A small image flow-matching model, trained from scratch: nadamw at rate 0.0015, batches of 256.
Rows from block 3, named by matrix and row number. Rows with one number belong to one attention dimension. Each number is 200 + 30 x the weight over its row's rms, rounded and kept within 0 to 999. All counts start at 0. After the name is the row's rms in percent of the matrix's.
# q: attention query (model.blocks.3.attn.q.weight, 256x256), inputs 86-171
# k: attention key (model.blocks.3.attn.k.weight, 256x256), inputs 86-171
q.87,069,216,230,242,195,175,251,193,194,215,198,189,215,217,205,207,176,236,176,201,289,223,187,185,220,125,142,206,175,209,188,197,222,201,196,195,160,178,146,194,208,187,200,221,204,225,233,181,204,167,223,167,211,244,246,229,209,218,232,166,195,235,190,214,215,193,215,201,242,217,219,221,149,225,196,171,184,276,244,242,230,189,176,192,272,134,196
k.87,081,153,199,212,151,196,188,179,193,252,195,172,196,204,169,241,272,129,201,174,236,223,175,250,215,165,183,220,134,211,251,208,203,206,206,141,199,194,208,208,155,225,180,195,202,233,183,216,211,206,188,201,143,276,150,198,171,195,223,169,167,173,181,247,216,209,188,230,112,214,207,213,247,175,201,157,188,231,220,234,241,172,171,185,210,211,237
q.88,075,179,225,187,194,146,201,180,196,175,188,182,214,213,148,218,137,247,210,160,214,203,253,195,189,208,199,203,116,275,220,168,197,211,213,183,197,273,119,228,202,175,199,196,143,179,173,198,193,179,213,182,187,193,197,220,200,212,230,252,229,242,202,223,230,146,177,180,212,205,155,228,210,204,248,186,155,194,155,217,216,207,237,151,137,217,204
k.88,079,235,230,209,222,146,197,218,192,180,186,187,214,167,230,181,225,240,178,222,168,249,177,185,256,188,200,290,195,165,169,232,210,162,186,209,181,241,206,185,210,162,207,253,186,196,235,203,186,183,220,165,154,204,227,195,208,195,180,169,228,164,228,166,209,158,211,150,241,206,190,214,215,200,181,213,180,159,208,231,121,203,190,194,225,166,210
q.89,078,240,190,198,218,246,213,192,174,238,159,225,229,226,176,148,237,207,172,194,187,207,233,235,218,222,187,178,180,246,190,241,248,136,207,217,197,240,223,204,198,212,235,230,202,210,208,179,236,175,218,180,211,196,232,201,177,214,198,262,184,273,189,256,226,201,228,185,204,182,156,212,213,226,204,226,191,192,226,163,95,182,275,169,180,255,177
k.89,082,262,213,191,205,266,217,227,156,229,198,221,147,177,198,182,206,215,196,239,215,206,202,237,219,206,196,230,201,215,188,216,217,211,247,251,212,180,235,162,197,173,163,212,175,179,186,188,233,218,225,213,249,91,238,226,168,185,220,157,266,216,232,188,245,160,193,194,231,190,205,191,241,213,224,197,186,205,210,241,198,196,225,192,209,217,211
q.90,078,206,180,158,200,220,207,234,242,183,174,166,212,150,172,197,205,216,210,248,195,256,249,207,206,178,245,199,217,249,212,224,218,228,205,175,258,178,209,209,186,222,142,192,179,233,147,180,130,261,171,195,189,209,210,194,207,195,175,188,200,174,217,179,132,233,234,192,152,208,250,173,182,198,213,167,244,200,211,199,205,229,222,148,151,252,187
k.90,082,214,240,212,223,187,228,201,193,150,218,182,205,200,174,222,205,213,178,212,205,223,230,194,210,157,200,253,162,233,188,222,144,221,218,223,216,246,185,239,270,180,224,160,237,234,183,235,191,259,205,194,222,171,212,211,219,188,192,237,265,187,161,148,192,146,233,162,177,256,259,239,167,189,175,196,200,149,163,192,149,191,228,172,208,163,185
q.91,080,234,174,239,203,150,220,265,216,186,230,184,249,245,216,148,233,174,226,202,187,189,218,232,183,175,194,224,281,253,180,189,211,241,174,210,128,162,177,156,140,218,245,193,258,177,152,172,183,171,218,230,199,155,207,211,229,171,201,181,181,203,196,162,193,216,169,215,204,184,176,210,208,172,214,213,188,201,222,145,189,158,191,206,197,188,157
k.91,076,208,155,239,263,215,216,183,162,190,241,206,235,199,161,214,178,195,132,175,199,164,201,209,123,186,165,196,225,147,193,192,178,214,259,198,220,194,176,228,187,210,151,195,217,216,174,168,171,224,213,211,178,198,192,225,218,212,243,216,201,216,165,139,181,197,199,216,179,216,185,269,263,246,151,160,141,195,221,149,177,136,176,180,200,203,164
q.92,080,230,188,218,192,205,222,183,174,150,209,194,179,172,228,130,183,208,282,263,226,164,215,190,226,204,173,179,194,188,225,153,128,231,169,188,158,167,202,194,249,198,232,198,257,207,211,204,178,196,206,199,116,221,248,228,180,156,218,223,219,221,205,222,190,199,200,155,213,201,205,254,189,183,208,229,166,207,186,199,209,238,223,171,225,203,186
k.92,085,171,200,204,177,210,250,209,152,230,176,182,231,228,157,173,150,168,217,209,220,207,159,211,205,209,223,187,186,160,197,204,182,192,178,243,187,253,214,202,223,184,216,231,211,174,202,179,208,174,187,141,204,218,213,227,180,203,239,181,195,194,188,240,242,218,223,201,238,175,164,204,198,233,194,158,201,176,208,181,214,220,166,255,200,222,236
q.93,073,176,179,196,153,150,214,201,202,223,232,190,193,158,189,215,204,227,196,212,188,185,198,189,202,163,228,198,199,191,191,231,153,215,230,194,161,261,191,220,231,260,206,181,153,209,158,211,178,189,171,246,171,207,217,182,184,218,231,211,223,241,168,219,224,169,271,199,179,149,236,251,186,182,224,277,182,176,205,213,189,229,182,215,236,181,195
k.93,072,201,236,173,185,222,204,204,172,152,196,234,181,162,203,175,224,174,146,183,200,184,164,179,156,205,209,187,209,159,228,234,172,154,248,202,183,251,195,151,223,123,255,230,220,195,235,184,191,229,164,157,190,215,268,183,158,201,225,179,213,219,196,214,217,230,166,178,198,179,220,166,189,203,212,165,207,220,184,171,146,213,174,177,227,170,222
q.94,080,188,157,195,188,255,188,201,183,198,198,205,212,168,190,217,192,172,180,196,192,176,181,248,202,239,181,189,210,200,229,200,217,218,186,244,194,176,236,238,165,192,206,243,204,203,203,156,205,155,166,194,190,231,227,224,207,210,199,169,232,181,166,222,250,238,160,168,239,171,146,218,252,243,182,172,232,199,259,140,196,207,209,180,218,186,235
k.94,081,213,194,172,233,175,217,188,173,239,141,167,180,216,244,233,162,191,163,192,209,216,140,157,245,221,229,163,164,162,163,176,198,181,231,209,177,210,241,230,189,245,190,190,220,196,140,123,180,156,176,220,168,148,194,180,161,216,225,195,145,267,216,224,174,187,199,198,194,180,182,221,257,173,215,247,137,206,203,261,258,223,156,188,208,215,228
q.95,074,138,154,197,198,158,203,169,166,279,141,165,194,189,203,143,204,205,207,143,190,191,167,178,207,234,170,151,208,177,265,237,159,168,218,128,200,192,188,165,214,188,229,212,202,174,173,160,234,212,196,178,175,236,229,215,224,192,228,140,211,226,166,195,201,208,192,200,201,193,203,198,203,137,201,214,214,197,246,195,207,184,194,208,258,196,219
k.95,077,197,151,198,187,179,227,179,171,261,235,214,189,210,238,207,258,117,204,181,199,220,202,229,225,200,230,184,201,184,207,138,241,215,229,183,162,220,183,170,190,224,203,220,200,169,239,203,174,187,178,222,211,232,209,201,221,236,201,184,143,184,217,272,217,222,245,221,199,164,223,191,170,170,181,169,213,204,178,192,239,202,199,225,186,188,247
q.96,076,194,192,208,173,204,188,160,199,206,180,226,234,195,192,158,191,215,176,210,236,148,236,207,267,171,165,205,167,239,165,157,230,157,260,177,217,171,211,225,233,180,191,197,174,245,184,149,254,202,169,180,199,176,209,198,147,199,229,195,172,172,246,208,164,223,222,219,210,133,189,201,219,157,208,201,187,125,188,194,154,209,217,203,229,188,252
k.96,078,205,139,203,226,194,168,205,128,194,192,285,139,181,222,189,234,202,236,195,186,200,162,189,217,208,203,225,120,201,209,225,237,183,184,201,217,165,176,204,166,154,215,213,192,232,193,213,203,215,222,212,169,206,169,192,251,225,219,231,178,161,209,175,214,180,244,142,168,211,198,207,188,215,197,208,217,234,198,155,209,213,213,164,235,233,201
q.97,084,182,240,192,206,181,222,176,191,250,192,139,187,229,154,225,204,173,156,193,178,178,232,202,202,153,207,201,162,226,218,208,194,227,210,197,210,217,195,210,228,239,178,175,186,217,192,269,171,208,213,191,260,155,194,232,205,175,234,234,181,233,237,237,229,204,212,187,180,188,184,102,208,201,187,176,163,230,267,249,171,268,224,213,199,221,184
k.97,085,187,198,193,194,191,174,247,232,184,240,249,263,211,168,189,148,222,160,217,198,199,176,176,249,187,227,213,272,210,161,210,219,183,157,167,179,171,275,223,224,203,235,180,171,184,174,189,133,177,203,155,188,212,231,228,88,214,194,189,215,161,191,229,189,223,192,203,248,227,238,174,189,197,262,160,155,204,189,161,202,216,175,250,200,189,184
q.98,078,177,212,192,187,128,227,204,251,170,186,133,194,145,227,207,155,181,219,201,182,220,203,209,240,181,196,179,201,162,194,243,236,193,278,163,154,225,197,201,176,196,208,232,193,178,212,201,187,210,163,190,196,232,250,153,203,235,138,203,197,218,158,174,208,205,234,210,206,157,178,213,212,188,204,220,205,180,209,219,149,188,227,164,183,173,186
k.98,073,207,170,182,172,192,215,207,212,198,175,216,227,166,203,171,241,185,165,158,231,204,199,231,231,193,218,154,219,227,221,252,175,201,160,210,188,184,139,176,235,208,241,197,242,142,174,191,183,163,234,244,191,163,206,166,143,234,175,185,235,198,208,256,238,185,175,181,250,206,152,169,184,248,231,144,198,235,171,238,207,186,181,164,170,213,192
q.99,073,165,181,222,204,191,243,204,169,218,197,245,179,218,183,182,238,181,177,147,183,198,211,236,204,208,166,217,211,249,156,296,192,188,240,194,228,199,220,218,197,176,228,159,254,176,245,216,173,237,172,202,211,209,180,170,202,198,203,164,236,203,216,199,153,201,189,165,176,216,154,196,216,230,168,187,171,158,217,205,148,188,202,194,157,208,174
k.99,074,230,112,186,179,253,186,224,182,229,183,162,172,171,207,210,220,171,234,220,207,185,218,205,181,215,196,257,170,193,167,154,221,141,202,258,222,225,210,228,206,215,177,202,197,156,190,239,210,177,165,238,201,168,218,160,184,166,209,183,144,207,232,181,216,157,142,200,217,166,209,142,232,168,146,207,206,218,253,172,242,211,213,149,220,203,229
q.100,078,224,272,211,144,207,230,177,225,262,254,210,232,199,231,179,202,252,195,176,196,203,147,247,168,207,181,185,144,211,190,177,128,209,191,205,215,173,196,188,229,234,146,204,204,197,244,222,188,162,182,180,221,192,194,181,209,189,207,210,211,150,242,253,183,192,147,204,221,226,191,140,238,234,179,220,189,212,240,209,137,207,240,146,204,226,256
k.100,079,236,153,218,180,162,180,209,211,222,252,210,189,242,199,174,210,217,222,176,211,190,208,208,186,172,275,186,181,189,192,223,196,191,200,167,200,176,197,223,191,150,159,172,125,194,209,229,206,238,239,165,239,195,163,191,273,204,222,200,194,204,199,179,232,155,214,199,233,217,186,202,211,163,177,177,255,246,232,199,203,190,216,219,182,213,171
q.101,077,252,135,185,193,224,189,223,184,180,207,194,173,212,192,175,217,225,187,239,180,156,197,215,259,178,180,184,219,166,201,234,210,249,226,216,181,223,246,163,199,199,239,202,174,204,229,184,141,205,222,260,186,188,223,174,226,191,237,146,231,197,185,208,189,183,145,187,142,189,221,182,242,190,184,206,183,221,254,243,247,203,236,212,234,159,174
k.101,077,208,181,235,152,221,200,195,187,190,205,235,223,158,203,185,247,228,203,172,174,215,202,220,154,139,175,199,190,183,245,165,200,196,225,202,183,187,198,248,152,162,183,220,207,185,179,218,185,241,239,204,148,273,220,214,184,179,248,191,152,201,249,156,229,222,225,235,231,196,214,222,199,199,167,245,198,221,256,172,155,195,176,204,230,215,215
q.102,083,149,203,218,197,199,205,154,168,173,201,173,277,219,187,177,187,239,195,198,186,185,215,178,212,217,161,181,163,185,217,190,217,238,199,214,201,158,159,244,170,221,191,197,177,255,170,181,203,241,190,234,238,180,233,181,150,208,224,240,130,187,181,141,177,228,205,137,199,212,205,223,204,153,206,172,174,203,194,172,184,188,199,181,165,199,179
k.102,080,202,168,140,184,200,172,204,186,217,167,188,202,254,199,182,170,152,236,231,228,187,207,147,174,229,179,163,245,172,171,224,164,218,204,170,190,241,174,198,217,170,192,185,146,148,174,216,202,167,177,227,180,212,185,156,127,201,202,176,207,162,244,208,278,246,194,229,260,210,178,242,189,236,231,209,174,194,190,198,177,234,208,210,243,191,266
q.103,082,239,209,212,159,197,199,231,282,210,169,236,188,198,232,209,175,215,206,192,162,169,217,224,151,217,158,274,211,262,163,214,218,164,143,241,231,199,179,180,212,213,262,167,190,174,215,139,194,173,169,206,195,212,277,226,227,235,227,167,228,206,173,214,233,197,180,220,197,187,177,143,218,221,221,260,131,193,228,190,167,162,172,188,167,188,204
k.103,082,253,239,234,198,244,209,223,197,160,211,239,159,174,157,207,239,229,131,183,193,187,242,238,198,203,234,235,194,180,200,188,207,175,215,214,210,183,257,204,177,176,227,201,177,175,234,194,214,191,165,234,244,204,204,178,223,189,144,223,194,245,170,149,182,155,185,181,172,232,173,191,264,171,170,185,229,214,232,220,215,202,218,208,179,215,156
q.104,083,225,239,268,162,202,229,216,230,188,188,201,168,180,201,189,181,169,143,184,189,199,217,230,209,154,182,215,169,189,170,162,191,215,244,193,193,200,152,168,227,203,243,197,180,194,256,201,185,219,244,230,144,181,216,214,198,159,162,200,184,229,213,205,248,185,208,204,257,188,155,188,187,214,198,227,184,203,157,220,191,241,199,205,236,145,197
k.104,079,210,182,199,169,209,230,230,194,241,190,198,212,194,220,158,138,208,252,180,185,180,177,169,251,197,177,220,247,185,193,170,176,177,188,189,189,180,245,176,171,194,173,244,184,179,167,190,188,214,230,166,208,184,249,213,235,232,205,166,218,191,229,164,197,252,174,123,187,236,140,237,281,172,245,160,196,214,234,240,226,208,231,211,245,208,198
q.105,079,162,201,191,222,244,163,180,226,242,173,218,228,155,227,212,200,189,171,231,223,305,249,211,140,79,202,194,190,205,185,183,255,219,184,188,202,189,221,172,226,236,174,213,158,163,234,160,212,189,175,207,118,260,205,160,155,173,172,177,272,208,249,194,201,171,180,225,206,173,187,189,186,215,215,232,208,144,203,238,170,215,205,210,261,149,255
k.105,082,170,214,215,203,210,221,220,200,243,188,217,213,219,210,226,226,168,188,180,183,176,166,227,199,161,225,174,146,208,225,191,234,250,219,177,206,149,180,179,182,221,168,193,139,252,179,200,193,166,228,192,188,225,171,202,248,218,211,188,152,164,214,216,209,158,191,189,141,221,177,192,212,255,153,193,182,249,151,164,227,202,145,204,171,194,224
q.106,078,156,230,172,205,275,247,181,256,220,199,194,224,204,167,144,203,171,210,265,194,225,235,167,147,197,236,197,235,260,191,198,218,214,172,207,220,218,176,187,248,181,230,201,167,255,191,231,162,176,168,190,218,193,183,197,244,250,163,217,225,227,199,214,221,179,193,209,205,189,171,189,205,240,168,216,191,195,234,224,205,228,222,210,190,198,215
k.106,080,220,202,199,234,165,187,195,164,187,185,162,193,196,166,201,201,189,162,246,209,254,184,201,194,199,217,140,182,231,187,168,159,196,250,240,213,165,199,183,256,188,181,179,207,174,220,181,165,194,218,174,174,148,195,222,177,198,179,194,199,201,208,191,130,139,223,166,216,221,227,192,181,188,220,168,243,181,182,174,126,217,215,116,179,227,152
q.107,077,166,219,187,193,166,185,195,178,133,229,183,200,223,164,239,219,217,167,198,227,202,219,223,173,207,207,234,150,179,185,233,158,193,180,235,149,196,169,147,198,211,155,235,196,221,215,249,183,190,202,192,248,227,145,167,199,190,179,155,185,174,211,143,128,219,188,185,179,218,204,150,196,183,206,235,181,177,210,259,190,214,189,188,199,190,167
k.107,081,262,187,219,175,182,231,239,188,209,188,230,206,221,221,229,196,183,200,161,153,205,230,244,214,197,205,202,203,201,204,204,200,164,201,173,210,180,198,226,159,180,127,199,217,174,204,216,231,184,194,195,236,198,156,198,219,204,195,257,158,166,155,214,214,270,214,203,167,202,215,208,159,235,219,228,226,229,210,174,165,220,214,181,143,215,169
q.108,080,184,180,197,209,151,183,184,245,211,181,228,187,191,179,139,179,151,217,177,184,213,190,212,236,207,214,188,182,155,197,203,194,185,249,214,155,234,158,204,210,227,211,194,169,198,255,203,200,148,139,159,231,227,172,219,218,211,199,229,200,224,193,208,232,149,252,190,209,249,155,239,222,176,224,196,201,128,168,221,181,185,242,167,162,180,190
k.108,083,208,257,161,181,166,169,212,225,201,213,191,199,236,195,196,241,242,242,270,236,211,153,171,244,206,252,221,247,221,133,198,196,183,165,224,181,213,192,190,145,202,225,237,162,199,181,184,188,208,207,202,217,141,206,211,188,217,219,229,161,247,185,258,207,206,220,204,172,184,194,197,172,146,273,202,301,177,161,183,187,232,185,197,221,166,198
q.109,067,200,243,196,175,197,201,218,180,223,215,189,149,195,196,197,219,241,236,191,167,169,189,229,154,223,205,188,179,234,234,207,236,168,223,174,179,240,217,183,244,198,241,192,200,244,198,219,222,177,146,183,182,148,212,197,189,228,164,205,283,216,186,176,226,237,162,171,168,218,182,174,185,264,224,227,243,179,183,241,215,220,173,162,165,157,212
k.109,073,200,156,189,199,254,157,171,268,218,236,224,195,220,188,191,187,218,132,226,170,241,181,229,201,154,235,203,222,191,205,183,167,213,214,182,182,236,227,205,214,129,169,164,200,203,233,154,210,178,209,180,235,172,259,180,263,154,171,237,225,220,193,256,182,222,192,175,203,185,184,145,230,180,203,141,154,224,229,197,177,191,178,227,265,189,181
q.110,089,197,193,177,255,251,234,180,228,238,136,272,212,204,195,201,208,241,261,194,254,186,199,202,216,256,201,207,204,199,226,243,134,188,179,251,169,201,224,199,222,179,248,229,182,228,176,202,256,191,190,202,218,215,238,199,211,157,238,219,217,231,178,231,195,183,164,165,163,214,209,203,217,241,234,174,239,232,211,188,200,187,213,196,169,201,193
k.110,096,212,236,148,176,174,189,204,136,228,176,222,172,143,218,102,212,197,198,156,170,208,236,167,236,209,208,230,159,184,177,169,200,168,235,222,180,189,170,183,229,173,254,242,213,151,222,211,217,226,200,242,175,119,188,212,169,150,177,196,272,230,203,159,188,135,263,232,237,167,232,177,208,207,153,237,256,147,190,202,153,212,244,177,187,254,170
q.111,074,195,219,210,223,248,166,213,192,205,184,206,206,208,185,207,206,199,198,204,171,183,232,231,217,182,261,213,226,161,233,171,223,183,180,226,161,213,204,148,191,260,188,214,247,151,246,219,205,215,209,213,187,234,185,160,229,202,186,225,237,176,215,151,238,205,183,268,201,178,265,207,145,189,228,222,158,213,205,234,170,210,204,204,238,224,183
k.111,076,159,179,190,160,191,265,164,255,231,202,210,173,247,184,229,164,203,250,201,192,204,172,251,198,194,180,177,239,203,202,186,171,177,148,154,187,177,203,183,217,216,210,155,118,189,223,225,168,247,227,173,204,200,232,180,179,186,211,192,179,179,209,211,218,216,175,188,194,233,171,206,153,213,223,163,169,218,181,162,204,178,180,281,211,254,208
q.112,078,187,146,180,206,215,166,166,185,187,220,220,230,171,220,168,229,166,221,262,194,189,214,211,216,220,194,195,176,196,217,189,177,234,161,203,204,167,161,206,146,168,158,171,173,195,220,168,217,229,219,193,224,261,182,223,217,153,223,156,181,196,188,226,258,272,198,177,128,164,287,143,238,213,155,187,188,211,177,155,236,157,199,239,167,221,200
k.112,078,178,214,211,204,190,172,157,202,252,198,191,173,224,174,223,144,147,198,212,213,215,212,213,161,210,197,117,173,218,200,174,198,197,205,183,205,216,161,205,211,193,201,234,245,233,191,186,195,181,171,230,162,190,228,208,207,199,223,205,180,190,204,125,196,182,252,161,221,176,199,196,157,192,195,209,183,150,165,207,206,216,211,139,227,231,202
q.113,078,188,225,221,186,200,191,203,173,137,209,214,196,205,207,203,259,270,213,232,229,208,237,131,178,127,212,215,215,87,225,200,234,211,176,194,168,228,185,179,171,173,170,186,267,199,207,174,177,161,224,244,171,195,185,219,163,219,225,199,206,130,192,180,184,171,185,230,261,186,237,227,186,198,192,263,224,220,208,190,223,192,165,184,198,213,192
k.113,085,196,152,198,183,252,190,231,199,227,226,182,229,206,193,128,223,194,177,165,231,126,227,244,161,192,225,199,154,223,201,147,182,181,221,168,195,227,148,150,217,190,212,208,209,193,207,226,182,188,206,191,201,219,206,221,227,158,164,236,221,187,179,193,227,225,166,196,208,211,193,199,162,240,147,209,177,186,232,275,259,188,223,254,218,190,226
q.114,071,220,190,171,207,213,234,134,186,237,241,243,234,176,186,208,193,216,200,148,230,135,200,161,282,248,169,225,201,186,176,169,147,192,226,196,201,180,182,234,255,231,154,210,173,184,240,244,239,196,247,224,177,201,207,216,219,228,220,205,181,193,170,160,186,191,205,262,141,201,180,210,170,157,220,166,207,224,170,220,189,210,210,212,193,237,178
k.114,079,190,210,206,187,219,181,256,212,225,201,244,193,188,216,194,251,215,226,172,216,210,190,205,177,296,254,224,242,209,214,156,225,243,174,187,188,242,227,203,177,142,236,205,175,145,190,205,186,199,197,198,216,182,148,201,163,198,169,212,217,185,201,237,242,224,191,244,205,209,236,155,184,170,251,189,194,195,259,183,179,146,213,203,238,169,181
q.115,076,147,202,168,274,192,260,233,186,184,226,218,204,239,141,203,162,164,177,141,203,177,208,205,218,196,213,247,222,203,197,144,203,207,243,234,169,196,198,202,203,186,193,222,228,235,158,206,189,189,193,243,180,219,256,192,171,250,214,178,144,226,143,143,227,212,239,199,201,180,205,175,185,208,207,179,248,167,265,202,130,208,189,249,200,232,210
k.115,081,120,217,204,196,122,199,222,197,247,156,202,231,234,213,210,192,161,205,238,274,216,218,177,159,194,176,215,249,220,212,244,172,192,166,116,210,234,254,254,209,191,217,192,193,193,184,205,213,168,202,195,282,196,276,219,176,204,190,205,176,204,171,252,207,199,182,179,185,217,186,247,146,184,265,169,192,216,213,189,194,203,204,179,211,216,246
q.116,079,168,194,154,198,205,135,202,228,179,198,185,175,178,172,224,229,181,198,190,214,211,197,202,149,180,220,246,198,138,228,239,217,190,175,158,243,149,202,251,181,207,240,167,197,244,133,203,219,184,164,195,232,180,152,186,198,225,171,203,161,214,184,149,159,205,178,188,236,212,199,204,142,151,206,258,220,205,151,199,172,198,168,226,240,233,204
k.116,079,148,208,193,253,210,198,200,259,208,169,195,212,232,156,215,210,189,177,204,210,185,198,147,219,233,217,151,214,221,194,214,200,192,132,144,213,244,156,201,201,212,185,206,189,197,179,201,227,142,169,190,200,214,227,194,121,211,206,184,244,186,206,191,263,218,155,175,171,187,226,165,197,183,206,182,129,221,157,206,276,193,179,214,258,209,191
q.117,080,212,177,217,204,155,164,183,206,153,230,200,156,175,203,190,176,160,158,257,228,202,189,186,178,186,200,210,211,145,197,218,166,192,222,190,173,208,247,144,158,220,188,157,186,203,233,142,119,172,197,207,145,225,218,179,229,203,186,219,226,155,191,212,219,257,247,234,187,196,217,200,188,159,181,171,191,248,218,232,199,113,149,215,144,193,197
k.117,085,176,203,250,187,246,189,164,189,262,229,226,229,224,213,235,198,208,207,232,203,177,206,213,198,159,181,146,197,142,243,199,213,194,166,205,202,206,172,194,175,233,180,227,194,229,212,174,134,200,200,210,207,228,243,159,210,215,173,164,113,200,202,227,194,211,153,222,231,245,197,210,179,199,263,200,151,228,228,181,250,203,198,187,225,195,228
q.118,073,171,179,187,166,215,226,213,208,137,184,203,147,217,159,230,198,150,198,165,164,182,216,170,155,224,220,163,233,187,106,228,219,174,185,221,143,217,209,201,211,247,202,163,250,211,192,180,197,161,213,209,214,197,235,194,189,156,187,231,190,249,170,150,209,238,175,180,145,208,204,164,128,221,219,163,232,252,226,189,162,182,186,157,190,192,186
k.118,079,198,186,185,175,179,184,212,224,177,187,205,227,163,178,158,202,185,164,227,188,193,173,160,206,192,186,152,192,200,225,208,197,183,180,146,165,247,196,226,220,192,155,230,201,213,213,206,181,185,197,210,193,190,215,214,163,199,201,228,208,214,177,240,152,177,132,208,163,214,115,187,187,237,198,232,170,204,175,191,249,239,187,209,282,262,227
q.119,088,256,207,226,199,218,166,168,242,213,185,186,120,195,220,217,176,184,190,189,155,172,206,140,239,231,203,166,200,216,164,192,193,188,234,211,175,187,165,187,174,189,201,188,165,178,222,236,217,193,173,203,236,175,155,219,216,144,171,205,218,258,193,229,221,182,181,216,199,204,181,172,242,205,155,229,194,221,203,253,201,230,161,238,176,188,143
k.119,084,194,173,177,140,187,206,230,168,171,181,169,198,200,226,186,167,244,218,196,230,236,190,140,184,221,197,209,268,220,210,258,182,188,212,242,190,183,172,222,175,202,197,248,222,175,173,200,172,184,220,193,190,157,258,235,208,201,229,155,199,205,168,170,203,187,221,225,257,200,236,187,160,199,228,171,238,183,183,186,156,199,255,165,202,166,158
q.120,070,227,179,179,256,133,186,200,176,188,203,202,216,184,189,159,239,204,194,192,222,225,193,206,201,247,178,243,209,236,204,217,204,228,167,104,275,258,187,206,180,165,182,195,208,191,247,257,190,167,179,138,186,284,208,184,256,207,196,208,215,174,224,215,250,256,166,224,187,193,206,226,222,188,285,159,241,224,180,191,222,168,179,209,216,187,199
k.120,075,186,156,199,192,188,186,226,188,242,203,175,162,188,149,217,188,226,163,173,218,202,215,189,229,145,218,264,146,206,179,149,214,260,205,197,255,178,199,206,202,193,186,181,169,224,167,219,175,190,211,218,163,161,188,194,183,191,173,215,164,137,224,172,216,191,164,230,164,241,208,185,202,220,201,179,207,155,214,185,200,166,204,186,214,202,199
q.121,071,182,192,232,210,202,169,242,226,165,239,208,226,203,232,254,205,167,173,200,175,192,194,256,112,234,199,211,182,219,188,248,249,242,193,189,176,176,257,158,198,195,218,226,153,221,157,177,190,195,197,189,175,234,202,153,204,185,204,198,228,189,170,204,158,259,180,198,195,203,224,208,233,289,174,219,160,241,202,184,243,149,168,212,213,193,236
k.121,075,237,145,248,167,198,155,176,159,212,187,199,236,251,201,200,178,165,170,189,192,201,207,140,187,215,181,218,190,198,180,219,175,179,177,229,222,204,201,197,216,133,223,199,198,186,231,216,166,231,219,210,186,243,248,180,208,184,194,220,168,201,189,162,163,211,173,204,169,217,188,225,220,187,204,231,199,234,234,205,217,214,176,185,183,215,187
q.122,080,224,247,210,227,212,214,190,209,166,227,193,245,210,222,221,212,163,215,152,216,218,213,151,208,199,219,211,213,203,158,177,188,188,217,166,200,194,220,143,229,143,152,202,187,261,221,262,218,189,210,222,212,168,209,193,202,230,196,147,258,214,228,210,185,234,203,166,190,198,167,217,232,185,172,137,199,205,190,214,156,219,186,225,130,195,212
k.122,081,174,196,169,157,198,223,187,201,189,217,195,185,244,201,217,235,182,249,215,244,232,191,175,197,177,193,251,263,204,137,212,223,164,180,176,243,162,234,232,199,217,192,174,225,194,208,200,168,197,201,221,225,154,206,191,192,167,173,223,225,178,223,186,230,228,191,173,235,212,233,156,208,223,207,237,257,175,170,193,228,229,199,180,156,182,220
q.123,077,165,163,274,226,218,175,276,179,224,218,197,184,187,169,192,187,169,156,227,231,256,192,227,124,210,192,156,190,143,274,184,179,160,206,251,166,238,201,185,185,187,177,164,231,193,185,207,222,191,213,226,157,132,209,222,151,202,183,150,207,171,185,227,210,173,195,201,172,211,218,175,221,183,199,190,227,209,180,150,185,222,202,215,159,186,189
k.123,074,145,171,243,176,291,201,189,223,259,187,208,213,179,195,151,202,197,174,253,217,186,267,191,218,202,178,152,279,172,219,209,231,187,222,163,235,169,193,208,203,203,203,224,203,185,206,208,215,194,194,189,225,213,186,169,205,196,223,252,187,215,208,196,176,265,193,198,225,133,154,229,210,176,208,176,170,185,220,202,201,219,199,249,188,249,226
q.124,086,174,178,221,200,199,178,207,188,174,242,196,155,167,197,234,226,127,210,197,175,169,240,195,218,193,200,232,244,144,164,196,217,198,191,205,186,158,206,178,173,236,142,204,186,197,252,182,178,204,221,213,142,212,174,204,200,198,202,225,169,179,270,174,187,185,201,268,214,219,163,233,162,134,220,202,168,222,219,251,237,167,205,177,201,194,171
k.124,086,206,171,219,195,200,181,176,235,213,255,179,219,237,157,225,178,217,215,176,231,200,198,214,202,175,222,212,208,158,199,182,194,234,134,143,148,173,183,178,178,219,171,181,168,256,150,160,193,190,218,202,176,236,206,167,223,232,165,216,128,152,228,165,196,210,126,204,153,214,211,193,179,198,220,213,173,195,213,157,209,204,177,230,214,156,266
q.125,069,201,231,188,174,180,213,231,225,274,213,236,176,255,225,218,209,181,212,192,175,198,162,191,154,188,172,199,146,156,191,203,232,217,222,200,187,189,212,209,183,241,110,244,143,219,216,142,188,224,133,198,175,167,239,221,126,199,197,200,241,209,252,190,216,200,183,123,200,213,137,226,232,130,156,196,204,230,234,140,151,266,170,170,225,200,203
k.125,072,186,173,208,172,217,194,183,243,206,198,222,245,230,223,190,170,217,256,180,233,136,188,276,229,206,242,176,220,218,134,205,205,247,201,220,272,200,201,200,230,230,200,116,177,162,211,197,200,213,206,157,262,207,198,161,212,217,246,243,180,178,217,201,242,235,213,179,193,186,222,207,233,192,238,213,162,263,190,190,146,214,201,239,179,227,204
q.126,077,186,215,228,236,212,204,203,170,178,245,207,207,215,232,199,174,198,179,177,212,166,121,233,231,202,185,208,138,224,175,143,188,213,217,198,174,221,203,233,194,150,206,207,204,237,232,247,198,186,201,169,184,194,201,219,157,152,220,256,209,249,191,241,193,207,202,172,171,222,204,201,214,268,188,107,163,184,131,181,168,219,184,180,226,227,226
k.126,080,167,167,217,202,173,205,200,193,172,200,164,236,221,228,179,160,192,296,238,263,191,210,109,211,211,246,243,251,229,221,267,230,210,184,221,181,212,195,246,204,237,217,222,171,179,197,114,195,229,256,226,208,244,198,165,166,213,219,185,175,155,246,204,177,248,198,172,195,221,145,226,196,188,200,202,229,184,192,258,180,261,137,259,212,191,204